config.yaml
model: "contrastive image-text model"
dataset: "rosettes with rotational symmetry"
train_examples: 195000
image_size: 64
crop_scale_min: 1
horizontal_flip: true
translate: 0.06
tokenizer: "word"
vocab_size: 28
loss: "sigmoid"
embed_dim: 256
encoder_arch: "efficientnet"
encoder_norm: "batchnorm"
encoder_activation: "hardswish"
encoder_channel_attention: "se"
encoder_drop_path: 0.2
encoder_depths: [4, 8, 4]
encoder_kernel_size: 3
encoder_stem: "deep"
encoder_expansion: 3
encoder_widths: [24, 32, 48]
text_encoder_causal: false
text_encoder_width: 256
text_encoder_layers: 12
text_encoder_norm: "rmsnorm"
text_encoder_norm_position: "pre"
text_encoder_activation: "gelu"
text_encoder_mlp_ratio: 2
text_encoder_head_dim: 64
text_encoder_fused_qkv: true
text_encoder_bias: "all"
text_encoder_qk_norm: false
text_encoder_parallel_block: false
text_encoder_inner_norm: false
text_encoder_positions: "sincos"
init: "orthogonal"
residual_init: "scaled_by_depth"
optimizer: "adamw"
learning_rate: 0.0013
beta1: 0.8
beta2: 0.95
eps: 1e-08
max_grad_norm: 5.0
max_steps: 10000
batch_size: 256
epochs: 13.1
lr_schedule: "cosine"
final_lr_fraction: 0.05
warmup_steps: 300
weight_decay: 0.4
Rows from block 6 of the image encoder of a small contrastive image-text model, named by matrix and row number. Rows with one number belong to one channel. Each number is 128 + 24 x the weight over its row's rms, rounded and kept within 0 to 255. All counts start at 0. Numbers have three digits each. After the name is the row's rms in percent of the matrix's.
After each channel's rows are labels from the 100 images, of 14848, where the channel reaches its highest value: "lies over" is the class under the peak; "patch colour" is the nearest of a few named colours to the mean colour under the peak. Only what is clearly more common there than usual is listed. The data: rosettes with rotational symmetry. In brackets: how many of the 100, against the usual share in percent.
# convs0: expand pointwise conv (encoder.blocks.6.convs.0.weight, 96x32x1x1), inputs 0-31
# convs1: depthwise 3x3 conv (encoder.blocks.6.convs.1.weight, 96x1x3x3), a 3x3 kernel
# convs2: project pointwise conv (encoder.blocks.6.convs.2.weight, 32x96x1x1, transposed), outputs 0-31

convs0.62 097:096132118119120142083138138140157097150116113128081135128099104096126186173121118153141149104122
convs1.62 096:094102153129141116157167121
convs2.62 084:149160143148162099184147110101126169145131103142148123121129147128107108132102104135137080089133
lies over: backdrop (100 vs 55)
patch colour: grey (51 vs 24.8)

convs0.49 102:117086123132152133157116102098117142117149117162163134103103140095101142126144189156132142163110
convs1.49 101:145158157139161123160157139
convs2.49 077:111126142155101131111089123158119099099172135129105107153149090159131090126140076114123137102144
lies over: rosette (100 vs 45)
patch colour: brown (91 vs 38.5)

convs0.0 100:141109137117200123142145108134156131134108142142108105134098066151159125115127111118091115156136
convs1.0 096:095104095111133151099144150
convs2.0 090:110102136128085103088145130141092083144196147133119104132095124114138132106114128129149126160138
lies over: rosette (76 vs 45)
patch colour: blue (25 vs 3.1)

convs0.69 102:146123079154145097087127128161127137130144160136093132133119099146132131057141158135123136098122
convs1.69 094:144115166137167130163110115
convs2.69 096:113167126151124111128098103092165146091139117142162098100172147087126128152106093111126118124131
lies over: rosette (99 vs 45)
patch colour: black (53 vs 18.6)

convs0.60 099:120122142121131093153070125106082110140141113123131132131133107158134117091084149095103114174125
convs1.60 111:126124123120147143093084092
convs2.60 090:066154112142145120125137128128159113090124123112139160081120189120114145148119115134108141098119
lies over: backdrop (97 vs 55)
patch colour: brown (64 vs 38.5)

convs0.84 103:130113115149086127102169125160133123148114154145163161141131173109104103130139137152179136104102
convs1.84 104:110121187127117146121107149
convs2.84 081:139127134169138102130098086123125111133106114155123112160124120123135169144073098151143096104169
lies over: backdrop (86 vs 55)
patch colour: black (52 vs 18.6)

convs0.52 105:119106142139125117126150047159098135146093122131115121124145124129116147123126092139122190138116
convs1.52 105:150129116101102136129160174
convs2.52 090:124140169103144120096127107122119130168117109089141146076129153110137131143154164088088114105117
lies over: rosette (90 vs 45)
patch colour: pink (26 vs 3.7)

convs0.28 101:085109106123125146061131111140122107147138161151148127140102189084128138123116139152137120126121
convs1.28 094:159129087124107133093138155
convs2.28 080:115136060127150115123118159137114122103176187122110132166131128131110129087144128132146120121152
lies over: rosette (100 vs 45)
patch colour: blue (26 vs 3.1)

convs0.17 101:167112137150168114132148110146126172164141117131110106141106074136118116084120141123108155159152
convs1.17 130:135135126124193111133134150
convs2.17 095:115168109122109140133115138102169110109133114104151093104152146078143166168148116111140112091130
lies over: rosette (100 vs 45)
patch colour: blue (40 vs 3.1)

convs0.91 100:178119114139140099150131120150107136109145174120076132129129119166107090085143147106111138111105
convs1.91 105:152099110136180145119110126
convs2.91 087:118147155117124079138121119089126105162117072166143134125133131119131174143124093126117137176120
lies over: rosette (100 vs 45)
patch colour: black (40 vs 18.6)

convs0.42 100:139156115154093135109150097120134104094116133097122135097110166136158148186127139095162129104131
convs1.42 087:118114089132173125141161136
convs2.42 079:138119126102160097151118149159124108151137093134126101164136080106122141129077112156082135141114
lies over: backdrop (100 vs 55)
patch colour: brown (65 vs 38.5)

convs0.72 104:110123134158096129124167145123151104121104114122151152137147151115114123171138146164193131084113
convs1.72 111:147136111146184127100144128
convs2.72 116:142153115129156138162107117106129169091152098113114092105130093098157131128124107093083118149147
lies over: backdrop (100 vs 55)
patch colour: brown (64 vs 38.5)